A small masked image model, trained from scratch.
Model: norm layernorm, moe top_k, num experts 8.
Training: 23900 steps, batches of 64.
Data: trained on drawn small creatures on textured ground, 7.5 epochs.
Rows from block 7 of a small masked image model, named by matrix and row number. Rows with one number within an expert belong to one neuron, the router's apart. Each number is 128 + 24 x the weight over its row's rms, rounded and kept within 0 to 255. All counts start at 0. Numbers have three digits each. After the name is the row's rms in percent of the matrix's.
After each expert's rows are labels from the 100 images, of 14976, where the router gives the expert most weight on average: "colour at peak" is the nearest of a few named colours to the mean colour under the peak; "strongest on" is what is common among them. Only what is clearly more common there than usual is listed. The data: drawn small creatures on textured ground.
# router: router (model.blocks.7.mlp.router.weight, 8x192, trained with AdamW), inputs 0-191
# gate: expert gate (model.blocks.7.mlp.gate, 8x192x192), inputs 0-191
# up: expert up (model.blocks.7.mlp.up, 8x192x192), inputs 0-191
# down: expert down (model.blocks.7.mlp.down, 8x192x192, transposed), outputs 0-191

# expert 2
router.2 080:132160141116146106130081094155149078126113100160105152198149113107135078133112115123158117120129128107155131142095127113136132058113107172141112136145124128092169130132137137142151145159135111104155128113167124142135107160130133169159122140161157098143132178163104101125130126144098140110135154135146147125117159155112128142192128181137121142092140179143154145121154146115133120134098118139088158146147146120126047114127103096147170093152157123124137127111131083146124166119136144126160118120132111128152140135134123108099130121147147151057145108154124163112128127153147128110
gate.6 099:166098120145156122131152102113155127122085117135126076120124130172085141124136223116121107123176163116145157105103118130131062120126132116170133109112152149149158121102147127122117143150126177149141155107132118113141140118142106118120145105069085137100133120121120115139130106137155163178153120138127115156163139155104137133165137123131124124147158121112128141077116133111132134128089128127128119102106108148154116121148105106091153226130116115099163112092140130088082142161114149122143152097118127108097156148131124107147123113124094110126108128136129149126107150141097165163
up.6 096:116140151110116105109111157111054138111140163118119163133141120110116121137132087168109092084155156133089097128126127137151163107137150139117107109113133105116127141160129112110117099119154112120131135141090115138099121111076110139160110133159168132162149132157109118175127102132162082122125151131153152161159108107135114125089155177087142113132083106178094103166114121161131105139131150127093124141145120153066178126124114151123118095117108153143168120113147105137163122083107130152157157153160116154110105113127130162109105149106154140102124118151107130116175145093140109085
down.6 098:135109157107125113134133117118103131117133128092142125123177116122116143102119109139140125135187088129130116171154126147128122135095156128127125090161094106146089134132131130120119148139128165096155132131102127157161172105161137129099123171140103057126123146139166150152121157144124125122124118147112129128101125122179137127143134114099173141129101099124131114159133128150118128092148173164101079121122137122118150115089138098103111114135177192180205166114125149148121169129115119119138155129138177143123130131128175138185092106153122113090107129134106112101136123068137142138
gate.7 093:144116140089098134110107142140128153104116112153144125113107119149108161136161114109176127131114077113137113096157174163128125154145138128120124133135113130154079132115125105078100142139118174100120110161120135146118136134076149124145096085090123144156115124147079137134132137083134107120117130124100149140106119166072121120149124132099117166101126094149152141158128099142182180156146090123150169113104103134113143097142165084164117143114122107168129136185130147160081165153110167128144170137139163135132101098116092118138107154126118107145139121142131120142161108106117149081
up.7 098:139111142129088124109103122161102128134105118126126150082103148098071167146134144139114105134123126129136145117139111165150096087159157090107090111150143110134108116100114118140143133114117104094089139128107112145150131147120138148111121109105149147135151167130119129142121124092120137140103130142147174101111147146090118110118094103081112169138127084098142139133160089141147142137164109167116152114134090103153154137139155123160145159134125104227117082169170130172121110122110137129144137135159128123104112154084068132130139125121108082131156116154144145187118127154126158106
down.7 099:150036128126156164107110134097124144142133129141112130120134111161156133119125129115137129124126111132121129134109116133138133106117157121109119139117111142165130128143104096144083095123129111102119133128090121129129086115158120149154122164143098141162108110122124167132127145090111183145123125122120147130134145125121123130095138172101132129155090120135086088113108094089137128118154149115172123141130108105109149136152156169088108115127088149169147108130137089145083123127108082134094117168146085114062158132109181143129171134094102114116122130167118088148117150047091155131
gate.8 109:131129153137133120148147119062146128096116143117122103133085143123151146128117126128146167121160135120145132066152137153142151105143125131111133110077106136125092150115157165127123116135145141201119141145111118108159121158117048065150126079110093160132180172104109133103151144072152101127130148149148137152112134135141155158121123160122101097113141129126165132113113129120082123116145090138147129123146118135145088115083174092131116116095154136127172130150176135127123123125150160104169141110141147123114125122101168141133135121093157144129151160111118085119104107110126156134
up.8 101:124128163116124153124123114137126122141142146121092127120104112118097149123168127155127075152129130218121120153138124131148116147135162105120157104178119137115117155144126136141121129132144115121152132107131134153144123114108160187130085108088120125141135097105116126092083142098151146116140105124085134124129149159111164135102138146111140123101142162146057093140087103116119125152153184144146112112098089106142169139156126124130157071148122075135112089098107113117129143104147132178139173108130127118108124131132179166151133142143150117113151125128161134128136155073161094096
down.8 111:170141166133113115099160146140135095135086127133108138087129133115121120105130126145165128128203118119142151131149134158099100104167174088118118138158116131177096131134134090123127179139126185122149124127066127116117088087089097124089159142123110107100090162135122169157153146106132133166130119122111112133139105115143112119111122114137144139104113190132158118127102112144130130127158166137143168109101118070108107132090156126163156133097150117124129110108164137123149094126127101115118102134105129115151109144150125164144151168109142171143144132116118127125074171095122144132
colour at peak: white
strongest on: small; caterpillar; snake

# expert 6
router.6 118:159123119096123163108120148092125188160075148136143103116091142137141157082159137156118146138125091129170126131143126129078123159111160107156126129086134138141094171153156136127135141095109152136124172140103153124110148114138129089123118144097133080106119101129149142138108124131173142154117128153141116159160076113125133114149092139114124153147140138129118129173099136112159152124134134137178173132064134134116178139143129095153123097152083121162143102117143109123134138134117075122135152145154162136070095114108145110142134119090095104144121148131157134169156131085138110130
gate.6 122:113111100108124075129108143109160107139125133109144113068059097107134117114110123126125127125126121126098132135118125147204137165152121155121116105176134136070091162115123159158116153154124110102102106137129142105133134124101139075135165084115114118090161150112131116145118130162130080163140156138100161158115124136102123162125157160075164138125132098127089164122123135112125122158142131198119145114122139151102122166134141129123133114141151116125150197150125143126085121122113095127104119156118094104118150108117110113111148130128107084151132125109165126139132149167116172119
up.6 115:140131075123119098141139163181134124109126110150131094104154119138136133144125127149124148135112117122103110112154115079104139122126124127108111127033111130117110131112124167132095185147131129163086141126138125119142147162085160110143121181134133117106067110129123133114120148132129081118118092166132129111112144103130135131113130147120147110137135131117133160155145093134139112093151149120086134135129174168129213160181136140165092144112133193154125157099144176136104117138119117104133113139136131140116128118123129148139125151151169085132082124141173101100119132149113135108
down.6 103:178133104159136119139142066138156142138102128141138121137069126144096135122127119112136127131090122106130120124119101191131133120111131126095148121165116154131131129115134141185152126117129136140077130129095133147107122130098134143175112111132114142097123131128149116106133119116115151119127116122137159133110151153098119136112073119123119118144112103125104077139100149142150122125171112120127105119159187044127122149112149117154099155113135057178170162075138137139092104127125111130127120093178125156140127141136155146168145132114099095153133138062136109140161097112138164134
gate.7 110:129149142122149142157118089045174100150143120099123096117174155131119121097151114108172179150154125135104115126117132111081130128125115111108165127187175144087128111129099145129167155133160113125153154116147171119129170161157124132114111141119137154148107096109118126118130141152115118085139122128091141103134115150100117112140070146114124130164133115146138042132149131131148116137092134152156108127129149130117123117123108118141088107137132129125155130114149161130135136173126140095123111119125126099117122147034114148152121103106113114174125155131124147155127107164139116147
up.7 113:136144175111114132145101121165122073108109103123064117135142086108171136126160152119142148150145145143133134118151131125079147097097134122143110148123137151125136137117119106160106123149111152143169107125121119117072078133144178152119067124115147129147162129113154096092110140133096164178142165106156160147134159149135061099136130105115126123148150114074083099128161149120122141125094159147111099122174112125145146162134117136154109117136119102130128149093108178100116101144144140178129116139148138149137100134097102145110120100084134100144096141144131124123126125139113085113
down.7 109:129147110132110147109121111115130136139109128134112141153108171125137109111123128111104129132094115170110144151135130114154149121151151116146120098138124106120091131124132135157122167150127074116103132125122138106188087111078145129142116085143172116142059151134107135134153124122106142126127137131137109126120113132134138130125171118160131162095068104144078171120126078096105135167137035141126131135128115110107143134090152105102119134105157148137137082064107133134176123129148101133139159194149124151133143130167115117124170142174089114154132124152094131107145134111114101127
gate.8 095:141116099123141119138158133138092160125116127126106122165129138169170132146149129168128146103141141129118111114155119187127138124140154110128114160133131118130066139122180145081147143126109145102121145168215150129138149114099101125142151141128150119111082167136117124144123155049107087118149128142153124121145093136089124109084113140137098161125114148102128079109127107122146077134128106105142142112093114141145139144164109149110106136078078143093076139149129111138142101107109151120181131126127091169131121106106117128138102120122130133114152126093122124101139183126136132157
up.8 090:153099088145165130111144105136122142134139157133095118152086132105134100121160111158148155095134124131112118138155160174113153132104123117149155168120109097123079128119157172113140154101107143087131109160176118130134149116151106143146154118146137105116110157119094103162148144041124098116101116155153141133157111130082126102059138141116100125125102139099105079099134099139161114108128112098104142103132137171170146147156096150135120133073102132111095158151106133165153141086093152109141159137132100161121117096113139148140116160140126115130138146113133090124128146126148128156
down.8 095:147139079135148132112156198120125112106144125159139142068149133125114149163130122075128140128143123129164164118142153127173170152125119127158136136138136118131148126122099108142097112099130120102087125129129117102126116110171143111135160111154146123094141159140106117104123122166113146142127126141137139129106098170123096100212089185130120111137147136142118134120117087147101137116194169129134116143155117134070086113113134171124128179150130148135184092099127151123142121130132094150080144165131107126108113097122129114130107149155153138152121121125090142151111100129111087114
colour at peak: grey
strongest on: large; jellyfish; spider; colour: purple

# expert 7
router.7 078:116161145120124115141088132166131102134119095160109146194143114115135075110100119115157108131135141115122130139086115102143131086115093176137114124150136107095163120121139142130140125141136108111177150111143108166150097166150125179139106130149118093137127159149106117126139135140064187108128157123136139129121155147123122144166135175130118131100137182149156146162146133125129122146091119123091173164158138123147054112128110099180166087156153125150130139119122061147132173108132149114140115122123137133119133133131109093139127127137140137077144111159114174116131115135146132125
gate.1 098:126140157128186105096157131142109116129120142124143096133135128148112117107200066126090123147152098125109143113114123169133104151139151147103150126119152091080111110103130144137168108152108114148139173096110129121137101117106118127100138150156123070084174105141114134128096122089127108118142110148158105119134117182127140114120119128154096060114145090155142096190112133150122160132121116138133076116106156130128117105148112150117115155126106136101128117126187164138113128162134099153135109145115141163133153152144139138156094114169124113105189136127131148133162117143097137108
up.1 103:116119102157132133127113148102134131115113110155088191099156148132102137138164114104087147082139175129116122140103165132148161140127089103160100104101150127085159154075106136122146131135142115109142095160148139133082100172114128155140101151111151115097155139133089128151174151109129107076103134129111127168185060119168130138107125104138126139149123118125103131149145149127122119117076111171120073170124126174122132135154147122129103117114130147138116116116132116136091149112181129152089103160118134130163110117145134139157129101100110156117138121174127130124111153166112128125
down.1 102:115118094133104146144109139065160124118127125097141115095167132143158091134152136148096122128122122106142093129117124088118128098152097074145141142140142125153172126105128109123125155167131132088090134123089118122140124080162192100123110144159124137146084119143121114143162169117144119070127160123113142133123153088142126138133093137113084133145074155118142128095148090133153134094100154090106160145131120130102095117111166140127138199139134117139152063137152124144080139126144154180110158093119114107133134138169146154124142132120119117153140123103138125148148105134106119152
gate.2 093:143107122144148147154108117111161152098179097126131125160068147110117115093132114139147138105094109142117147167151136138111126146154097118097111107076125159128163143153157125121136140130113126129146134117156145109089117141096151135095142115117101109081128116117129163156153123105126115144132105141131114127139125138156157092147129147086107148091134122110159128123130134143176153124157135180123124139138140109157154094150125148102105061125139175128146089098120143147117100143141110123092161121112144107109131196136106157164092089127158152147100146130119120174194090132171087100
up.2 088:135133107117071147094135097142150148186107117146142095115142099106093172121125111128091129108188101141188147129120055110180123149097134151142144133144118139158129118114095106114142102099099130119126151148167127122153114121120124102154142148106122126156148115131161086097153123116135090136143161121125121146113101101124104162129144099102137128179146138158113123099152099128135120122130142119155102127109107155088157153117142147099102130115135073147159145098113100133165183154107123170130130150126136138148148068116128128098121095159135153129140160131123159119111173167119149140
down.2 100:153116112116087162169100115098146138135151133110109142156080154111122115118130127141190127135136122168170103116110113148145148123130167108156128144130141116163142126134116165075111134132127118183146134134115122099062130109110168103146105094137109158157087137120123125123145152145144106121126168191103134126091119168159137139138187145116145162094131126122124146111142092126111123144134102116121082103136122131134145172137155109138141097046153146108145129113125127145080145125156130159111144127103111169161113164146132144095130100146140106169120128169090153143145121151139130120
gate.3 100:099157096153121134099148166159105118153107153111150143128124070074144124112101091122141131126154118133092102130164155147106211173110134105088142138122153127119124100149119152135105125170149138181131139180094135125121085108106148152136145087119105129118100106124132146121080110144120136103136119133074098151121068113156089152132140143125110136120108129094155095117143186112121142109151112165140108110136127112139050127147124155142147122105132112128119097134139155152113123134133117145139124139111135161086129118098091133153143142139137145145120129149160160101165131114100130096
up.3 089:152134130166157084081135162107123115084104152137161159078171124162124127105134115110128127079122125123129126087095162124153144105150142147083094130135138111177123124162082105125144122128069164161169114115130144133123133117105128133102146166129138117172146141118071112130122127127099110094129106120139145142157095127081145125117159162169110178110167152147130145137149126102108118090123159072149124111112118146141163105136136155154174110083128111141141116148139115124091132101120104142135124110106138117116116115116150139178099094080093131115132147107123113136142162145116132160
down.3 094:121136082136124148127163137136093112140145128089140131114134100094123120114140125121084124126101105110117119155067123134107127124129117076163078135160164139106136128135136098110137116213131132130153125120123136129112066126101138111063114158164133142118128097138119150146160129098097124125136147187152140123078107127130170142135074122082125123127159179139110118155152145113087134128113166106136151130151125123142109109132148154117132154103129166114095139153105144112165125131159167125131158122140135117132162128104173110114089145110177175133139124099143114151090128164149119118
colour at peak: grey
strongest on: small; snake

# expert 4
router.4 129:127105099168126082103150111126141125121155162100117111081143124118145157147144128131107122150092118170063117122128142175119105152138112093079158166117147143143176126099109136159106118159123138156059119121091126164112131114113126098137160139105131137117145082134118120123117148099144058141134117101115113108096124142114130135100126098121134128131126078123116112072106105161098134144154131153126082117164118131102148113115150153115115166096171104132136126109141172147113138120124146123060132137119098151164144135119147161128116111128126095159095143121118106144084123179117128117
gate.3 119:129130138140145130117132134101105102125244147118132153124120125121141126139140108120110154149109144179112084134120126127132140148171102130127131164189111154089084129122137144126119157135102120069165129105108126117158117136140179095151137072102115143089127108138144111125160143108141123135157141111134106133109160117109129145131135121090119154124114125103087179140116135149136128137118172145065126123144110119073107167113123159130123109129086123117087156138121123131144148133114142121128138159167094130135126103109140123129091134082060137161133125099108135165137167118126140118
up.3 122:126121103143124148128139126188102122146157134166143153134181138100107140150153114141136145124121123185140127130127136145087117101114118107111119125082112124103107118140103146129178132112138148131059147115134117118126124115095085145155147143112129162121093083130133121123154133114112099148111079119125143129124151095138086115114126126084098116106162097101061103134145155149122124110194147117126109109079151115105150155144162122147117143136113091133131141131119156144096133104142118136149128110136136120175132102160144163122104122101162123149120119125189104106142159090187065113
down.3 114:133087111131130109127114140149130140166054127125148125134146095092145114110124124138172130128146129169088154123124106154136133057116156163134107087100128120132117129125121163153110092139128114130040128129151130116128119087087088099149134162114128125062092126132139122140144153123128104150130134130141102128126101150138091134132117161112147103099179112130153146104061140126129128148196104152163147124099162126099123129138157104132110141114153115121153130135142127135088177129093089141101098138129120146093107114137138169104149111109131093128131129100134120095150123167131143119
gate.4 100:165155089106109116113139124136139119163140149119125121135112121116145132117113145150140139116105110139118132149130163084131160130121149119128143136140102137099214108130126089168141145131146114114110165131112093147138108119126104157118118132117099135143141145130114123142120079154133141169124171060118142150125099127107120191135136137126096096132136144130127131119111111141137134066093135133133063168143077089125131133174116158111124106129127108163148136184164158117119106082158122134084130108140125134132140148152132070122106148074157139130140081104152153167145141156109121085
up.4 104:113113099124102115140115116142149118114131150115141116124107131130173109106127137145159136107177140139090139139125154069101134153135131099132142151182135151122187067128109127146122139117142134115096129124169119152124109114096112140136115160137119106150171190113090139124141098159172187113125102114107135142115126146099117155107124140149081110097117121107124086069112099150099124108109133138136093126176127134109097149145100180122138136111175118159133123157171115127117142105126134151085152109123142124132122154171168091160138133104149142118153128117089140142152155156092100085
down.4 116:101104173099123144095126167093136133117127130146160133133151107123110144091131149115120133126094131133165100129119150146122157119133116117132132132093109155093100128147133137101136097137127089144152125127125124134137118103154107101102123096116114127133109110126122070137160127104137088132128167162111127126135182140122105147121153118110075153154130120119119135157067120079117119202151163146109148139131120102142130112115139145099194100095077124143140139085161110142128121126117170114147150126172142101066118117131109173116145134163102170112085130126136134124163124065178120139
gate.5 093:140144109171115137125081151115114149071166113122108168126137137104099115127139084093120104101110132147141130105110132121116146131131179140134152123135116105121094130112154091131122138097119139133144098152126106134157127140130104149162142124156157091153103066120136109093131125157116073149112105111099141115166193114149165163090123070128165128112102158129150127130124135166143153149147138131106171093080127106143118129126100085140090184131126106093130132171128143140095145092120155139112095127130120141167160170123113128123143137120125083107109141151157185148139114122118126122
up.5 093:139107143122108093081155133142143140137104118150130121148147108166156165114164179136196141127167127139120113144147144137114134123133132100100116132132139120121162155143079181095148114135113112118119142108110129125114108111140143114087084156112113148134144179122130164142128127121134168124149130145144141134102060162086103099159136162117103130145112163145130124153120105121097122134072127147149082134140124150091102120137169140116175090147137140153149120062158125114156126177155083105123154134102143117137089097115145136098103122156134172130135128118107095109156159131158107145
down.5 110:104105142185119093092140066105139127155157130086107147131121146086095137116125126135113123126140118154126170159131113121113112175144148154121114109119139134151103130127142142127126141092130120106079130128101136183101087083135050132086108071137124107140182126133157111118177145127093143107128150118109123130136138144122144127102114132140109143135159136134182160129119142162128119117154113147145100135139118123117089119130137076125150160156174120165111118135134134140155143129115097108156130156149127133138122148130106105116162108119146118113189130119104132180139107048108132124
colour at peak: grey
strongest on: large; beetle; spider

# expert 1
router.1 104:124138128103156129180096138082141127140131115170117125140136124091110129128104154114129140141164137129133128163114144118167122046122096155160118126146116125109164130123125138130122123191129097125192155136130128126143122141138141136142087153145139084142097136155127109157109121142065139085127136121139080133130153138132081141135180143147127143148132177122121148159109119129125128125125132098121133140155073113165080128121109109164151082154164123161124144102115075118138132120152141131144131103141147136128144155129131104143140131164155119049182119168130144111139118091146150137
gate.6 108:143135146152132117155130120135137101136139147134144120112155142127115110124115123106122135130111112137160135109132109083144115189123090078135141136134102162132127147125094094073150068124138101137164124106146149146149126144136151135118160202128105109109127129132084194136133171117103121107112114186087143146122075103105104126095176148152092135134117109112122130096123085136103134155125150126120139139126130144150121149121109169116119102095086135103128124132142117117105150160107195137160122117139114122089132127131083200142138115111107136086116149129109141143132124087120177155
up.6 116:143129164115111119115092113116071139132115120130148125143093122130137065135113118161121131140149134136132124139115140177113106090146151130110112105124152118130105115144183128153128138107110125112121115157077115087128139151139105149133140088122141127142155121122156109136140093160151084126140111076171132152116187123187134138153115131132123125116124138128122123201128150132126137139140128104143089117130119130097110120112120077156141150117161114143132138141140144137171098096124039116103118149097167124158156136138116039102126133113152107122141120120135120078117107172139105154
down.6 109:176159139088137145125163130086135095136131130122129128141153139106171130193124130160135120128137097116108098164153082161139134120126125124152130108110139100151157127120146109112077137149127116136144121130174128138141095138153130148157112141188122136133156158124158203161116114130120123120125134086111153130108134168147142123128091107143096076138129170128131151168131108153126137084135146138117098088076103105088129140120153082146130160140149130120118130074122127109135094128070131134144123095106131110128099132075156095096100132094129106095158139129117133142157080129118112135
gate.7 088:127121150101145113174104125118153140128115125117155123106120141114129154122112115162171145158123127142144083143158081116113120126168097068166084144132118131094099119102157104135135170123142139115149098161177137109137108162118146170150134179120122156195121135092107129114125123172103198127120149117138114099127167126130116140150129155151191121110093124140096139113113138108120140131073145104122122122147116156116128097157084153127095119093128085145114073139111122106145131141117116180103137103133161128096113115081146123142146136098149122126123143106097140108123112107132111094
up.7 093:124128161128117108149125108123170147114155110092129125079140142103108113118134128159154141129122148155132112142148090108147106090192094071135093137140123126108123132131130104120132153132120130128133135164170134085118136155126133181129175164140145115155115130116137124119142144158073186129156158147136115128131119166142122141154120094130127117103107181154098118095092123160121148112075138101098149120138115168096124113145084155122122152084126111136136087125097078133154101163097135171118141132151166137134126074107162121127148127089152094125139114170110155136153127097101096125
down.7 096:076107121132141071149095089144135104119137129126144144142108138125112121083127132135143131128122134145124141133080176118114140126102142146154105112090145130131152125130131149137089126144131148154094134130082134123175122104153119102147112151120150099166163101129176124128150153079141086102126146148148120136181139147133167133116130141058088130139139122120085099123111136152117125124113146146076073109157153147126141133099135138116123145106160102139107107148136115148121112127116087114168123129097136163169157114067088125153127081166096164097133129166118101121116073147110141143
gate.8 091:091137146127137145151143135105169137158156147115114138156143095160104101102104119092108130155096096142153109142138143142058130156137115142093139115095129114083163109114115102105098150137144128148128170130142159159157129074163142110105076109141109104152125149132124141148147156117142144103105102120075131161113123139130133129169158119165129116106111118092143129110166176129127130127117101146123128143125148140145112106212120131123147091100126087136109187112154140190140126108142124145133130127119142087150094110150121158147116142184096109129104107122149110136129112135174098127
up.8 095:134135116181095143115115125156163140141184140146152099151136169115134139126142087136149162148115126157105161136145105119160137139131089079144136107092147127098133110123119108130173104148130122145141137111123115169100053149124152175154107109059099138168160141087107126080142128118111174137104131130144139142115156115120179085142141131139103099116088151150155107138119123143139117142143134080150133121122100147094142153081122088118127129113131138119149122143121131138133119099078128123135112151114115139109121153095131128157121153139113113088138122135104104139175161077138109180
down.8 093:145150167138119132110168105149116151145161130151173146135076112124110162082131134114131126132150120108114126156123130115097087118123195133089105099167102152120109128137160172142142155105136110043113137127078127131118121129169141109174146130095102140128105107114118137094107116088110121123126091145107155125144136103170133159134126107122105147155169075122078125114138098135087123134139109104137153121124112159182124080111129141129101123123135089129130116142133125135143167128119138152118157196130154121166109118135105111123138133107165134175154121110139149105142168117100141145
colour at peak: brown
strongest on: large; butterfly; orange; creature: starfish

# expert 3
router.3 079:128164149117130109146087117165142106130117096162109147204145116116134081124108135122155113127140141118136133142091113104142133084117096169151114131141140117088146120122146134129135123162132114103178155109149120152144102168150128178149108139164124093142137158159108118133141129131074166112132148134133139130127156150122122144167148170137120132098136180139160154174146134129143109149105117124095179158156139124144044119129105087180171088149162127144116137119125067145143174116137144123150121117139127141136152143123107092144128126135143129077147113152121170113126125141147134116
gate.1 091:148167073103122141156129117123143076162145103154111144127123116147125114096163103178124127135149156153132148135117091127116144177123140115094109203154150130143129099105157084122145137160132164100090104097133115129103134132117140116133138110124151068142136147158117203152080114093104115115185135126109083149110097136165131135116114135133146118146117140124148136130141112156123163150131131121130103131135112134118137160136141150145116143133110117073125112151098122129179151126136099156118162156083177170100131124126146094168144113126135121171098133098131098113110109144129157122
up.1 097:150148107128118148119112137141153142135150122097117166119141115119129078130154125117103120128147119125127154155164117117114110122130148106106137147093166103119122112103154055126125138132102120083112124150141103134128102130103128181194127087129135096114142067122120163115111110091151122131200117149101092169108092118150113103140132115143146137140107125100127122137116138133116102123155154080101144115112157130121158128151104169091141133130091120131131150143145138150143158141109071151137122153151178137137156148132154123171129160109140119093113063141126104133114114209147147103
down.1 104:155127122077110127117116134130113112120117127117139134116129112114127159099110124143110132130129139124092116104188113128116108116137130148153154123120087138138088128118134136149110088127128119151114130133140129186110123134116150125138189131082160100111090166115198135116101107118116136097126100082129138127104143173138130136137134128087051091159110122129119113122112168130152139150162156175120097169094129153137153128111146065098183125103134130127100150149164110146128133129126087093118135074086119091149115131162126108160135155121100143174108127147097117167122093115150135144
gate.2 073:111142087114159089126124094148102173137150114114145064135099080108117130125150129136128089107191115122084123142114144132111089130111100116138097113122101149102137117106167154151158142096129156126146102093151166087114104102142144125140129084095110130166122159128141164198082154143080152120173123138096129090135138131100151109121127140148128107128160124132150127107138082175142144133157124114117137132111152177103163145120106138125116109148133132112145113140160134152121127143112143149117169070118182120149130150126136085135116095130128126159099145095131155114136110113146136105
up.2 089:109117169085177139102157142129173135137133131118124176123146148148136122095146126151152119123132136111078132109137164154157096132163119090085118132119138133113143148094105090115125126137128140105171134123139141140151121167135118162153102184151155140126102143136188115160067129120154098170132104107124157089143160080132153146128098066120115085135129148096142137142147127143089106153120141098114066162127138128102121108098135137123169123109114160075116092140126127097135161120119107114130128109114112127140109119097164119120144189114116144117154119128116122158153163149105122117
down.2 090:109167127129105148091137135073120075119138127120125127140116117159120102077153130119144128129119123112130131120102124123111111125143140144100160105108148076131107126128152076195143105158124103121153130127129118163119110137144137101159148152109161084153109108137114145171149067142136124140131129087102106128150129103141133158144159139147103090140115096125084129155159129132115120116134145148090106115126098120085166117099168116148103158150139114107112128112175107120119164124131145102094159109107153131134141175110053111194137161123160121128166129150132089142112167117116092124
gate.3 121:130133145122115127132141132112118132099118140141104148130116107126153119113140061147128181134127191080098133120122072145105149129162113169115121136129119162120125111151148135121162153111138147138132127113157119144106133123137115148125129112131136140109166125129096136142114120126123137159127128117150147077104147147160107077136108129138126128130120076114118119097107139138126137140134093109097130129170111149132155136139117125129139119165141109141136109169113128107124136114133150146109022112096131155119136097120122124148092145144152132161000131110166144110143120142106159140
up.3 112:117108090129145110127125138113108097169122104115161125116164133122101100127149122135118111093173091160126119120106223151164111113177086080130142147076146081097123148143131099119128137129106089117109112099100126141126108138092135091130128139119150119125123113101128117143120124130104124122128113122107127185148150111120099170148101138134124136136158146135135114129126092102144130151124147136135094122101168127110134129141145124144144128104115150128083138136190157142129153104131108129126199119150079105158109134151160148126136163129133137137230128136131108143107136161136101121
down.3 114:109144079083104103108094126147109141125151130120142125152127109116133109142121133136129127127121153071067150134152141119124099132155132135159136145114137128134143126128105118140148138130125127115114131123050127172124073131097112187164133193139119161148179122140083169184137153124153120153127170119142095128138102149117104119104129160102133141159097148127096113169128158153077130094140138135102112147155168138101095144126127151140126141115119156102077134107131131123086128126141119078154166142145095100159145103131162146145114118110120139099133127182158117139146141161146138129
colour at peak: grey
strongest on: small; snake